Weights of a small model that answers yes/no questions on an image's attributes: fusion encoder layers 7, trained on histories of elementary cellular automata, time running down.
Rows from block 3 of the fusion encoder, named by matrix and row number. Rows with one number belong to one neuron. Each number is 500 + 50 x the weight over the matrix's rms, rounded and kept within 0 to 999. All counts start at 0. Numbers have three digits each.
# gate: MLP gate (fusion_encoder.blocks.3.mlp.gate.weight, 1024x384), inputs 288-383
# fc1: MLP up (fusion_encoder.blocks.3.mlp.fc1.weight, 1024x384), inputs 288-383
# fc2: MLP down (fusion_encoder.blocks.3.mlp.fc2.weight, 384x1024, transposed), outputs 288-383
gate.763:522474495517470501497480465524533508501497515527553519474502500479491515479472456533473512484528504508524525495497498472512490491512506505486529579482521498475491476515538519490513534496509484483469482556432509534513535462496497512508511505490513502518499521517473544499516475462452527510
gate.764:513516513482492513489510523495520515522506502503530495497511508481476497484491506495527504511507471505489483490496509474497534513483514503516483451502480514517491493517486516522486520524511464516470485520457502478487511472475515503510520482539500518483511507541489472492513508514481497497
gate.765:476507533513473492498498472454476514467541500494431508512480500522511470449497488505504502495496423453479493497526497507519483518519483460491523483516503516524538479494516523502510534506522485548518508523498486489505468501456499490517480496510518502475556453512542504496517508448453518520
gate.766:497470481497462483471499486492485512505508512480511480486512487500501496525515495500536466493489544487481487480476514508488492518507481498470506495521494474515498484493519489497490483479489504512528485493500468508496509493514494496522513487503509476489513508528517506509485514493491519495
gate.767:538503488476511554471523507419537380466515495378381488538497485444470566502435498511495536565453388464541483456461526603546491482574502430533517522384506525441494391514571467511437513475523495502545514452512527484461443613533487452453612439527458387479527480417543425535559576428466494415
gate.768:482523496553471538532481511466407467500454488532543550471494472502475502504491528490432519540515492497511460518460547534450469569520450468442495461555487502490455646493495464472553450487476425426512489453443505534491571500467493480453418539491522564585481494483509570469469530479527483500
gate.769:482475489513475490503497537469482513483480548474513523488515524528483500500483477518500492507510507494511507547512503549494507494508480510508516510515529497481509474489492516489512518489516443515517501506497449494506516521489521502505512482491469494527496514506492479490532515512523472468
gate.770:456538474611439525439425461487503464522456447709503512532408512533425498565498630382343498495546473502497495453408604477625486560492342516391398484412550474540569534513578547547493543487517543603471504618508598384522410474465483605384509514465471469358584491399439503443460493540593580512
gate.771:523478528449519495501536504528522518476597568497475502568502463507473455492535517454485520502479505518526502468439446547497553482514480474523536468485489531433420539502514469547538550530499518492508499529502445507537481467471556573505530470462567536497454495512506425462474521540428539468
gate.772:499479493509513490513488497484490491469514516538501475486513506506524491489474477487494512512493498476490484506506501509502497500500496496486527507479500482522500505485508495517517507486510491506513503497488507502508463481505493506520483489478514476483505489487497493487497518491498482466
gate.773:509552512458499447467524577420480536528445499446650455466592472518515497556464481543473469460461607465433528495477449606539330419574556555442452555511560463435433477451542528461530472501454450553478450626480573515447511524496525445567480492636485512585529527539479539544523537453441562498
gate.774:518489561532446489493484500511523515472511444463508508526525516492507470522418491504450540524459475462508420493411460485552472450457541500461473549535508511444568442523482510533474499493501499568500501506498493460527455537508492496463538419564489485498548472486525479544545474557488588513
gate.775:479540468571525457411482575477453528499520511602484562430529541463438525532380631617572525544489514614511475527482373463511558513457486395539504427402349471392552498529488504385487456576455569443453583578576514504347573517516610594422560548507481653543462606499498423440485421532417378358
gate.776:505475532548550412557476552517505427582418468565513517509405415560464528504558484467520562536501528476501459475504611507478478536502542539513494551465563489420574438455538551536509492503534475486520453444514483428553486577531498522454430517581416402476456480558455533579527541512514517569
gate.777:497482499484500462500505510526487504494518488512512498491487483501502501502513493470507468479489494475480480504479493488491492511528487508504484466481507494472509516496502494511491484519510510490526501502516493472507517481499535504499500492499508509505486522487517522519506506528509494506
gate.778:395532451521436658492414549610555490668399391464565430462522534629426485496571586631442539506453616571584451482457442518364540390395610587523438584581435531536463537554558514547489422573392550477412614645627473489391543492541588469432472503378401559465604434381556614467401475669505387509
gate.779:482496484499500514504515516473521482493527531503513505519514497484493476525514543517523487508498520470489504485508453536464515524538506457525499457504482503472496532537506459498521517489501494488524468479494500504512480493475466487474534501477467474494499527485526484487487500508523471529
gate.780:433563451628440507409317494409495595571467591437557411389568479487618375464466491432419597510556466578313596665514571466583566500362455498447414585492530645567546565429577612585519529374553588604368477593347637488541619441467494489570514455354626510489537439568585614612439472511369489454
gate.781:464513429462433486546546459526539454492471454588542502492505597528430528524504549526503492537539533488501518452467444520462502465510517508606545495456509507500466485527471522474569506555440433490384481394541499512494561598499574526445518517396511498411557501535548456427490558501484448428
gate.782:535485495484502485513517533499509477501482521519474452491524495539502512491515515485515496496536517491486496490500503476472467511514503493497491471505503475509520500508512522480489481517514484514490517501504479492527500507466482477480510474516514495507484487487504511487510476522497479507
gate.783:519461618540659623533546543417575485437570523506446440512470539503514444565666374484490345531603494538485505399422545587476630422427479434619603503466464565360510445441596492521427535548533483590489604474653488474450459549396420394496587458509495329309579505440506597521488631616497504463
gate.784:419506579454500463452549533493529447538528486500463531468470499557474532467490542516544507441527507520517574485468539540454503479468519551473437530503525495464561542505500479503495551560463468491556470512509467460472513499420474567427511453501507502503481532537461506503505463491485464531
gate.785:434515684499363455458421386640476500634830570514519487592503207445530497548619372548537397192525406266645507605321554605518422459578528675513571461531539623338616493398713473613197648416868495421411448495597399676382633658436509364211501406593305453394612448575497469602691706655454619522
gate.786:502496466496466489507509502496488479506459532526541493481493489503489552490515492452466513483489552483511486513508514465507494449465465519490496524537531506450502500533509526523527464432468514482507494522510514513511492529505492513479493535473494493468509490551494550499518480449504456538
gate.787:506492554445450461556498474506597430571500524496567490559500394557473530515554488565491490446429530473548432486546475476557518436585522472558486579543432554542448509420540472486587559396481525445563502478506494354588477533456581383448416495513570638440508630516467494459476458515510531553
gate.788:473511558526527467564414554531556379588531409543481459505493607548502454512499464436590430432444456506527557652544470539504462519494502557567405480534581523552464631480538533456453414569630515485503521485473470534485579477572559540496602461572461568507552414457508472465455606618593444585
gate.789:493507513516508497485505490506499505497489510503514467482501498486514507497498502523513484524502516511510495494476495502487507506495502502481509490494504510493500487509505497504498499502500506517505499505497486484495499500473492494501497515508487490504506501509507496485489509507500498502
gate.790:600523442503475577348382603616370500467495502522504416355477432489437520535496591596443548490558580529459472475516480473525508619587397680465483575495536503451525606530489480497498577345568469618504510600524436433531470574552528568484582487529438447548469499428440552555545501581515558547
gate.791:483486513489499485494491503485499504506492487494488511506486503520478517496519519522502512498499502504493496467500508504489506496507508499483517505506505494501506502496491493485521499510495509518508504509480501493510522481511488497515513507509497491516479498536498512500492496498493514513
gate.792:495499510460512481472487516474497485506494512457476513472512484487520526510502506517512498504518520502490522505470518471484523507518529519495509471462497518487478495504485518495467530499496526521469469510482519485496510497519503527541509488528497501504508538476498474552510490518496497498
gate.793:476508500479558511497516504501542506528547468508509481466516519441506457470494453504463516491451514491490519516499478470522492503504549539543485460458486498465506509572462494506467510476483464405477515447518515535524513545528461488476558533455474527448530499505532518469503457449535465525
gate.794:489377501468364493474536530502507488610436450459565531522517497528429525483376583525474586504461416450465425514576591404489529602485550557548526465518472655509429474533495405503487514526390475543530426466431425407487487516489525455460526489451501612459520596432485456503562520576561450424
gate.795:515471530555392509564488443600459424631571497657583424478402486573528508491482520476470420450503525435535379457558524474451384537542481438396526489436343465478618617562512525425468427506561599480561437476406503611521493541510407449405536563493510420489631484438512416512459425480591662549
gate.796:469547483530488555405503542479542532475473474490449553467489542515485521542531458508556503472551485501533459479531502476529555513546514513453438429524483525538529522495449485475500473433520513506500460508469531494518493525500550492533504524422481473401518508541513468443509484536481535520
gate.797:484500488464529489488523491492488486500457482461500496517516486540471498455533541550579515498495513577467476448501525467497451518476535510502545502478489520525482486525502477476506527558496497510477491463517501523495475516497498523456499503514477492535495507477484482449550529479481513505
gate.798:469485511502511558476542505456452473438529465436518549482472482432552466432451516497495495529490592514465478416551515502606544511524509489505465483488444519472498495478567534453542554550501506552499503554565512478486543479483484424510528516492476513524513528535541468550484549526411508511
gate.799:487498514511486512515484490462501500492490496512503498504500497492487525535495500510516512504489495509511518512493494522499504508511509518482503504509515502493512496507518500506494501500507521487504495489486518517495490502502518498501508505504510501502489514512492510506505499502504500494
gate.800:522486511484436502485485481527579445607500440511472545463500510554524514520551490471516476458525529510587489460521511498506515451477478483537495525537493529463563487491510555503486496464487559492482479519505524486509548482560478472518447503499486440486483476513525526543564521526525431527
gate.801:546506574457543474487434449511414533564490532465505568468507483467546546584490457461506520493468489458505448444493468515431493432537446556464621544429370454494498505531398601521475486447591522578604456512534490492452536546398552417479515494508517494560551537526543496465533416491518594559
gate.802:492462499472473494490525527502507508486465491511510530498507468526498529479486476506497498489498493496505519521507514458508492527488511481452484485506500534487523531485489491498501489462520505478530504508521505515512526501515507513499525460471463515517524523504502506472496499517530484507
gate.803:332486497642486494530423447355465406497586429553407515683494376589358409571542472591585581469546425477628488521314551532385642569591471604433475470530394451484510405527552303459526626487331512562590515408665612480381480609569648534572486509474416477460585581587495400512488649537620527494
gate.804:539459306608575525475562380468537610730378395474608521566440538462604539553661467489526516479572541421509542405486428460457646550620551547436509445636382503492522478409544493490573456401256478457524476536664577607560611519469532520513506540561548511434461571547486448438419511455631511550
gate.805:577483361458573232584333353524570568615361440544554561439470647461591505505670307391637626365706372362306418579464595637378570329497444467334429618589469408650596507587608361753628386420522488615562484427561539351575476536355507531626514423458394541361534526597499614425609422636459633584
gate.806:482499509497518502505505493502508508485502508486517510513517507481496515483493513496506489492498482490490509468481510476517501506499484487520506508498507511515492517506515497525489489482511485512508499488500486495508510492493493492522506519505514503498500499502500508518510509489495490502
gate.807:475580598461401483609399429462336341402553529573431456512368429491415624493569435562481336314526440524633436438597531553359574405523471413447605484483500528574361535564447502491560476493404497460518526473374647531572474453425531503402428570472399405584341556312463492456501503421420509277
fc1.763:457504498503509501503493492495507487510513500482480525505501497495510487499489502477478483491463501520514499495517481532516480515496499514515523471490473477544505521487478499518500451501498517486528507505524515500485522507494523505477519502508517508515514470469512468479512516505502472493
fc1.764:506513486490510512503517507482523507460513500491473491479488490495524508493502526505483519517470516485457485509492511503522497456517469521482509511482505509482496502495468498503533500516471529529509499516492513493493494528526522510526528485496497504511504514483475476500519489496492516483
fc1.765:525508473502505495495470490541508490513456507481486458519521491513519507542473471509525521546444529530521507496461491523491525474488493508472477485503503468483525512506486511489533513496493514503511467500523485508468527468510519490466537461525546498526447483523517510514489466519523564480
fc1.766:480504488488535515526517520504489506479476491525510505510486519507480500511508503510503491502491488493516505523516499496493495499499495499513504505502499508487507511485471504493505498521522483492467513509485498493479492501507508491497495519490498499501521499496497511474508487513482509493
fc1.767:477492528479526582464448535460518451471565511419432467468445500411495555545469475461527547523484428466537444499468487590595501516541536478497508528411527520394526446523515518542508541535523518545485519440473474503479416544530457463506634460517517444466466507446522437475540549477535520439
fc1.768:489499497433525457448512496549560515470518480496448465494473525511524493525538498516567490464459474472465531490556470478524545424478537531571524547461507505495526385503511534532450540492515564558473506531554506485501439515538515497537577479501463419432496518511498439533504504514467509489
fc1.769:506485485499474512502478520475480523517478494487489515501527524528500486484509463502491509496489505503540490504503462492473527509501484516508529506495498502479506493470484499494514507485490467484520524510465479495509504517511510505518496512499488500505493499505514490484516493513525464523
fc1.770:481522535522449428453553608482438477556433486564478462539443521488431531558455568403438504497483510540570496556425533430564543472514484526512511464525515452516534538473505573649488469507487533503370477463522569474552516459495460572399482498537501521496536457405390552464477468572541538497
fc1.771:455500503541507559464504515446486477481423488489467533426489529499525521520487527497504531498448471486499465531501530477481482489540541501495476525495483465546568510507459534446461475469480466529519515441505517479448455504569471394528447552548435458508516486534490515548501519464514483552
fc1.772:502517524522520494504507491499493497485487491533493526495489490513495503489501521497518498506523494512494497500518524513498507494474494501520490498508486514486504508503497495508507494506519523492511497475501486503496496520510513521529499516483520502508509514517490501489496471500508511492
fc1.773:495552421534465517558455537526532522495425525524451459421436531502591493507482473566557509493456521519477477443529389530436375512527493558578473562371430470600521540421396537436526511550506464421627503501482499593546570466444603514542440544553521487517488614469482479531513480453591472412
fc1.774:499504498520505524501524559573498549487491512478546449507504573472500484493489498521589527507484488426441469488504463493453535449476541512456481521516496503447471504533504501526531506485492512550490515536499523523448511444492474453533493482540494483505464469424451517493464505452409545517
fc1.775:544509515460497536452563425495528532571481508559501567436487538578416553519392600598447390444559602609497526550485556529478470561455478501513630540418472502463551493482498418631500583460502558434458516600604526415472561440460513437441488481471554559543382656485432431471497447500409451437
fc1.776:516447562585551459545486536517489477567427467543510537541450466560462531507530490461509497486479524472509480501507618481450470517527517549498493550473537468441558428448511548520533513532516498473524455456550495463520472560517526555437450526552438362478436502510466535554529567510524518557
fc1.777:485510515517487513513508495482498515502497524517495471499497517499489500485464502513499492501500483516499504497501519502500500510502508496510516529481513494517503480515515493494508488485487467531481480499502502497518468528500483500506488522487482501464503489489486494517514513473505503488
fc1.778:623491649353501462440495556403614506388477511541351493632515431378526463514477529434473584459458420556510635594553543521603488575470348512406543487584582551539510518360547499562484508379590410626607509428558582464594417493463407605534427431612527520501405410528517510561559622368452657468
fc1.779:511496455484515524482494496505498498515504499489527514531486489496477461509499497485492469500466515503524492468530439546489494494489518505495522516503494507525511539527524481498500506509500543498540492496510457514523504482469480525500529509463469454510486502503541485476520489501502507524
fc1.780:453582391688461443505403395291535551497463590430507533365513510499630517524514534413478572540567455479387471528584483504445610499404404489562617585344440472659436477612622511588472398405554548537611442512508513447509631385446440490548563382364597498613522437425471525542476637553581412501
fc1.781:535577558488561473583591441520514466445492473515472474502478523501489527479548465465463523541498508527444463555518612537481515469440504427563406453482500541505460595511500484524614544588446380531541472495499452453489488544468527475518510464505558500416500503515481521512527502493456514503
fc1.782:491490471515499472513491498483494477502488502488529519494502506497475536511507503513516497502483518506509507509493489507491505491506496497488497516497518500503511499520486489484462502486492505482514535486504515521492505511499484489501508518496498470501496502506481513503483515504526494505
fc1.783:464571431436458438485453417580394580518461430569619550391515521531563400544398606416416632563453546490468585539601389523512409486500443508436452440490582514601479542456559416615680515555500515411533396525371442479650480349502621712610484463314601587583373474540565503434444423534465425537
fc1.784:498486547518501504505584535459516418454480525524462535481491518537421485482395561474467500391508504543525529495494499529534557486497487491496476520494512531422491470493482448531500555509413532526564477502554479480510478528489517481450508494499514467505494537487466450500525436546494512515
fc1.785:426390436386408528287468465528292590332281428571487468525445653557440505493396623610700370619418441675373405478365513488395692445581567409687305378597545468587227787341396653318513483515132483505625560405555628437465516377435615626567278408419688751514389570440495581310488357549696341377
fc1.786:496543464478508525498481476471472501516524548487483463492486525490443559477455483521497463491502537482518517477566531468574458474483486491517528530455491560515485502493496491475502517439487525490478493565516527486507505504500486517440529503493538486491510484502506538514500482478485471562
fc1.787:539490505492574584445524543457466574482472501445497511624510450431430479322394507536514623475526571538471482545343482467469449499469500563490494479552504487388414510528498523470456613479465503443389566527479512522520505435533512473516548548448448541477426543522484578466476471479546540530
fc1.788:423503393528344439479485466466516564513498465462499503476527496380426481583540422541525585427526533477465536505489425573466481457573595562515587465515555480474470480552481502601468546466484467561383458485515511544514469505527458450524517544524510413553461530438560459543493545401419517527
fc1.789:488497506491512484492497494507498492499495511515505489509498496489512484498510499497502506498489514511492503488495497489511503500496494505485490493490502522486499498511497485486503508490502486499495491514501500505517502496489486509489490507482502507498490505500513488486503491503500508505
fc1.790:408515434434542572508501324433543502503549501529502580480438511423631645472491456580518491603607499499497362452387695536576552390486399425525614520391503389541537522534535463607490374681465682607540504579417589550475432336508376594658610396403506595552310449490464518583578438391466545555
fc1.791:503485481503482503497478517491505504495507507503532513488507490492504505509484486494497503502498497498500499519483506495520483496500510525485501497494485476490480518501505493507489500498484491498504485503508509478483492501494485501486486490476492514500504509504487502506493503491526478495
fc1.792:523494510457458469487492510535531522472520502493505489467507504513490516479489503499501518499520472479478500479495536477481513475503488504491503487496498503513516495495484480501485483520482538506504506487504483473482493525521498508500515508485493493529513509495477483487532492501495472529
fc1.793:480507513501525506483504514558480519504528441529529504473500500461509468497524464490458495498464484496489526512517471501479523496485531526542492491498511495483485481547477487502468502474498488444485524457526506520481496558511479482490515512465482563464522503523518492520488480463513475513
fc1.794:536503431557492566450386475565472527509391485495578426518563582540544510513576419473449470379504358434565472542544466532618496431523512525437524499496468533532501576607655516555571488494578471430484485541477560557493476492476488508523526464385526578542446420556427523468485568561502576603
fc1.795:570427477563454418458590457401532484522521453520453547490455517376500438502610359605505506527545588625418504417435529437447418474616526532504442428611425547487458554600497676498599513641523351530316517609570444420359584518546442320389517724523424523489544553683482537456357540479455530622
fc1.796:566439464522505392493469492526454510512496509491542484545499498481456497492561486492461418515593549480509433610451540460515463480503544539504499491513485449527453473459514463488541458459446544483483515460469541540517513492486498534483528497501495562488489498516522470511473506471522428523
fc1.797:504522497481572481465530497506500515504464502478509516531492488521436509486493535533563519471464529550489449440546525489478453529479529520513544522475519497521467483490492496489518505548532514524535508480541497534513426491483487557445502515485505490496469515508497490480522501458464515503
fc1.798:427535521510481531512543463455435517464566483439484457494457509483556485476468493470519499525508526518507479483543471485500518482523510445480507472514450500535450576551521521486562531536476519499463541527541487445488501456476499453550487517478413515486507537513558479480497475549457477454
fc1.799:512494502497518493503499501495498499511499510520500514493497495506505498510494512509493499496522486524506508514512506495487513492497514497522512492490517509507500498506493499511506493507516501500498499497514501494515500487511486510500511524494485484490509496511517502506501509494498514486
fc1.800:525483561477400502457494525565550455555512445523456549479506500559543476533516538487518449459512490491530505484506544453498503485460491520572507513533511499419550476470442549489452497468522554528494446529523464473499540492590465483527476522497479480506528470498523521529554496538523402482
fc1.801:487501424479525506543516520511540526537455526592596490477499444475478548517448495485508489506367553551463517468568556510417522528480439453445486592514529491448535543526524512488537498544471501466496511558389441494526604503535533565475467508441500477534447442539570470467484500439403446509
fc1.802:516516502496487495509501522505465482498499497514507496490523488494532526491483472483481501496493494507508511506492492476504488488513502509521499489502491487494501499483523512518504503501524475484511503516486519499493496507520495505491491526489485492477502488515481498529517506490517527486
fc1.803:476574536389625512612521541470546340552553603482436446609573573498473327389685445446631413456436546529434492523510338522506399596529510480439328465531472628550461550589477575525513425464457401307474526708501500565629584504502397486463428491473409463388484551408352510555551493474478539637
fc1.804:562555505462510511378427504433505457657427453537538393556410456501456344362294590539330660530612327413447394485476685564507410651379394330574592454316719599539328522411482471515500487621456443464419613466404622523510554429455649586552462596437468516580564613430517297378459539505517436632
fc1.805:465422323419380663489397530717489474377491589536575466458554483406614412452396657541524474484423427465456452623291571278517629507448455623556512376523564376622315588435615461554400571446398477476579605463632425429542551583638487440587410485519625662502623337527469655551559479656539503452
fc1.806:482509515502490490483504514511508522492500488482493493505503519525502496496514487499502508511497495512498489504500495504524486503502513521503511497496520486489522515502494507491495522487504495493498502513494500484498495490511498498498514496503510501506492490477500504488520508496517494482
fc1.807:567597543479488524661355465456324350405540503544469561554375326436476482463498368510599477341590454441660465438612565353429428555431566446419520556501444510478422404509415421464698513468461506516514403564309582564576523477465482558412555486550319369496407459341489702446642607469320717311
fc2.763:488506478486512497522501503488504493498491525489514524500480497506502504526507489491491488486481525523485507498496490479509495512492529511504494531495498475497506505526514506504513474505522474503506502514498519502527491504476528475489539485495516485531529496494493503512495495499488496503
fc2.764:487511491479523520529502511521530499519508496497479485515511526498497511482498497525494513492490472483486498521510482486517486497495506516498492488523498507503502504483480480500482514515523472529497501524479511507502480494503512493522502504495500497488494493505483482502495486499480501492
fc2.765:503530500475484494507496493489516503497498516459471488510523498479508507503495517537507508498457497555476508477475478527505505466486473525488519496526481480512523465518513514480509542500495481529510497500503472489484479455519515460546530477502551490502468455522559501530502509518497541509
fc2.766:489517516487522492486516504515507502484497512516510499491502515477508512498501511494484510495513481503524508510508502472507504491472493503520478504502515488478485519497503519484498525505508502490479499508481506492499487505493514511485499484507501488513495491508491498526491508497497494490
fc2.767:448550521463542492489476534537485519535491465491530496415477534492532519550466503570514527546556468564498485472542488533514524507535458513535491487460496504484500568582478444480455492531479542483497496487512565490505419458464554519498505488466509536556468466538457502505568494532495496537
fc2.768:495506495490463518547457546494508507518405473485474474543493480464453441500500566535499519514488523492488454477495518479519454540468486509486507506524538486530504497475472520539518478446527534482529468509449514444491482504513522474467501496477456470543489503545459552444491475500563533526
fc2.769:507514500508500496483499490496495514488479492487473498480503505484522511501497524480514493498500507500514503517496518485501518505496492477505489502490492530487494502514485516485475485511477495493517503495499521477501534504506495512512487492518474503468498487496505514526476526509507507511
fc2.770:520519579495493420450551562463452467520450561494501549487466554526419484509499413457548498456479521438491510507553439605507489458396585568521524492444455540524448408506453471483462488577544543509416500480334532498506473443489484435419578580517383510480505491478436440477555470499424388619
fc2.771:476514472500468473463536515476520545535519492500494528449530504491514497529506461471504513454514464516529451507492536490426576494487494454550441506469517484488524524527482511434483503557485483503533499510480553475499479535499481521481507468522499516483493505509536502537491498504505523470
fc2.772:488504486493507486514506494513493504510517497495497513505496500509493500500500505508484501505480480495500497493509493492503485505497500504488493487498508501495512495504510503498505512491508504500499497500510491478508512486499507506500517497504499507492499497498511487501499501506496505514
fc2.773:536500555590478480485535494445523532447525569505606499523517455433513489506519500466401441488471521399427508482567483546476424449417486500519513590503482506615513466388619468385435476517556453560490507541548506529477545551481501505518523468487458567448497477529492510591491572568481460413
fc2.774:480456472487485531529538519537545492493561530508540423489469554484541484531428471552589521514543538473486580519547446555508513524519532540520465493535541456466485468459438565506512484499499526505496469491487468562487523483454425528476509486520522508529540485447509491474491467469486517515
fc2.775:591407511375421503557522401545509435556554540501583536519405538548527574562452485500461476439459382623590588401498601551464520490500508573488580546501554408544598493559531482618423531417517523574453535461486516388499460429510442451513446361421526436561607526447462466493441469430422562540
fc2.776:538511489492493434523513490493473494476524486486472504532503477483488530531503518516510480473498485485475496497512520503481477458476486531514488521506492496531508440530472470540529525498497524501535510532462493486519564495489547481502476495490454530458467532524512476475487495499520499495
fc2.777:502511509521504500507501505465503469502500513512513477499491484483484504484462510503496519499495500507491497506505511489498492501517494481517510525489509497513506482504492500500506499485499504515485500497475501483503493517500491502475482502477476498491501482510499495515491512488487482492
fc2.778:530497464374519498432544627521455675470472459539747382584378433422430681429531496605459541592542498577491594458524583516551556488403597538497615486540504498455555524427607468623475504438484363598343576392603482465539558542450498480440582565509535413301434367453536479509623392447617660506
fc2.779:491499501559507511496508517480492497492520499509489507509487485500518482503516544498499487465471466502463511538490499517495518497493504526484524500500507498507515494481500535523499489518491454491493501521532515535496516516510482486515490499514500512483502477479460458498465513463498484518
fc2.780:439534487471464447468555560498479372523494586524510593450409497641564422426306366411430505453399475575502448618532382472486556488602398652406420424464557399456466557595393427464490584438452520464509468537408384429511588503438578468461616427443449481576581444549565515616338558523487469330
fc2.781:469523501476397454450482443525528512478528505453551524387532522441511520517531454544502507419559541541537568488531464481540426481456504495503496516545493497500556485454537476429511496433484511561496494566488434466542480502546558482473491533480564456486461547521539559444506387563548473513
fc2.782:489479505486506505488489490500482496489499512472499503496494483475518500502489480503489506494511508510491523519504493499486524509496493494502508513476504493509507494513474477500484494500479522496513500516487525491489493526513506530488498505495513496512522495498502520501508512494497497510
fc2.783:487450514448545515561508556518525440368530494458483505559532541467424565530462571442483493492469532589462532432482441514519542462506494435409518584528556539504469530508538532514396507436506421519499541515462460557556419495441455512528528467570454482463509471410428505522500493413509544486
fc2.784:453470573538459497489528480498483439502500523538500522505533521521497493480399536485458510450494487534528511523496504519499481500519525527476474523514507490499554540474486491528500507501439546463485477456556475521487496507522519452450510537506499519505504571489419469446501469520489464520
fc2.785:617315374466457474441450519683193648488402545379442401596327570449510593462408524520777359546488431500581547525447659589429760412557685501666452479590581455613275486409506632289226353399503609543533636416649582329488579419537546479378290473495465600379370446354426529387448613468515440398
fc2.786:477521503466497510451514494511475502498489515528497456482490545515442519474452499511485445526477513504551549513547492453545448511453501475491518521481511531522469503503507468459472523446493543503484477534485513451508514443480513517479488538487516526512510471472492512507493440492478445553
fc2.787:481520491483522544537435568520435497490482512473516495523540500485516412519435464570574542533519574523418491565528501551455405551585536581574433510478457409532516537519463471443407544409521549491444469458405432468566515432443524465471465512482494518493487513541545509483442453458441552540
fc2.788:488480495556518508488490612371542537543454491524507560554515540538495486472440493432461506470436456468478564558477508482541526533490566499491493439445463591540444485447459475511447451524496515497465514473512522520510579464516525568475536367412445519470457373573624519555502473490554440583
fc2.789:498512504510497483497497509500491498492498506509505508507511499510495500504498498504513509518492500508505498493499495504505490500500499501502506499505500518504502495504504503491490499499499492504493504502506495504504503497486516491493490515496505514506497500485505494497501496511496494500
fc2.790:458594498267485628416593444633501570611618524419561527496414454463598503480398697481607516533551447541529469467375549516557455436427525405477627418599530499573548509500595463416584384644489604651415467449434463517562581391470479496638593362413369626518401454436295608551579438435482464516
fc2.791:489483519507499509491492509493486502495500518485509505491507497489494510496489498500493508501490493491499513502476489503506493494503496511488522512500492503496491508497515486503512485508504509499516499497493500494505497484497494489507504509474497514492490509513497502513483496513513482510
fc2.792:505531511528524507496502513464477484503498521483526493504520504511499492503473484500517518507480491505500494501497485511502497537533511498489506505502499483511490484503481525484502508477500493499491477508464498504487513495497496518498479485512485503507507505493480494501495496497492509465
fc2.793:482517520495491490499490471537437524553494502506531527493486489528530524515493539498479474464501480472522496463497500478504539533462494483494524502515481514518512482472509536523530501487471553504472496524468508511461537458493554508529437487530484503495491526491497468521504510490471484548
fc2.794:515473494453500500442437487438507541428408486541486441516469590503591511513587574488476528473510445493498549572453465469625491425499473576466496495460511594546451539467570548478516514438545408550537533573567530503485517469459497548471414441429472525439515471481511492460546495549541550524
fc2.795:486642621516481474527557580409520472540522465496550519467445468540491435458506538520506568463556641557442453511470493461585624531553557528525551553546492564420535592478533561500516576620498495455550573525537456482483438434545544403504490495541423564467455570577497474397391612412555436490
fc2.796:531458504565466379492462499537394514459472561485521484518513468517473491500537471474467453460488532401527456549403474489489464519490565537473511548531442479481465478508558488524565505472473506455504462492468483504516544462510551476460530429524491502465509520555499551509470524529483396536
fc2.797:520527510551481502526504523504484478484485477504512495505506488538470502485457544504524505466485489523501463477503449502477469488503500495468544538563500524526479473531511496508503487511500490461474500489504506481525475511507528478478494504490470491479479507504497514450495535525509486487
fc2.798:530531459598497498509485460494487553511475499531482495511550486470460477488502482495527498510471511466489478511499431535467534449504578576492539519511467527541488497550478516558530487571492494505524490458476512526525554498514486497514536487512486464509526482488498454452515499512498493495
fc2.799:485497506487499487500500508515491492502505489489499493515502494493511496490526503492481502499496499491489480507476502496504515486475497492504486496500496488486506496502503498497492506482483504492501491496499494498503507524513505495490485489501496508493508514502501487498488493506497496512
fc2.800:551569530507473497475556440558463456499576428460507514506489497554502507489483502474441517523444465501494543487488531493473586444449489501500465491503505431503537502465452538518477483497496526509461532494490469486512538509530484493545478511533481529537526508450442520504518476488516448496
fc2.801:525500425477475459472459480514530502514525511561543495443430524481496499505412485532437543547473505489469518472510513535465481524460413540473478503507535504533540544537531500415468510531536503528567549600398444441463559509483477474505545491437527560536489446480497457444509517499405500519
fc2.802:522497507502499483489499497511479508500533507508505504502492521518500496516522494503497493503493490492496494509493527495515492490502519498506508498513506502505501493516514519487494508526523490492486524496508511518510488471497489509497507501511493509502493514509497503507499486484471523507
fc2.803:456700447516642604441584534612511323493572590423613327717529616438570443402652489441418503465332553483446454691485295553661454474432607442516310592454585584493511638438446453533427484453484354329462535550553340578669689517468473478488507581540466532424470466525412509532582541414402441659
fc2.804:549487483528543540341290562487499558571394386525512317453390412464496472375456577527420667482621438451530356365412701427441495609400342368574561547427604676473406684449502485523514561497514450442430506436277621595586539415523578702308406564478491475618525578469533354435434550571542459556
fc2.805:364481204483530336390551300572481552453507563361387547340376572465542474667460472458506573641563355552440577549440542507447698432281524484611396497575593524647477462502611343703435622447596487662529593511459498234527511655510621449558480603459460752245578563525410620518363419588463357691
fc2.806:516492486499500494511494490500486503485494501509501494499488495499500501499491497486487497501495512493501494494500501482501502478497494508498499503509496508513503492497512497498499496505491508489517496496511498488506498518497499506501495504486513498502498514510508520501499504497507501504
fc2.807:507577643667496637595475354477397397506430539589447518535433491522462508372600457381570674280462496425572464439621478436477551549481487520485441631491472567331560460478360500634606470570666527422455338657368519388580456497474563514507374518546368553502462501401496545411584524509462564434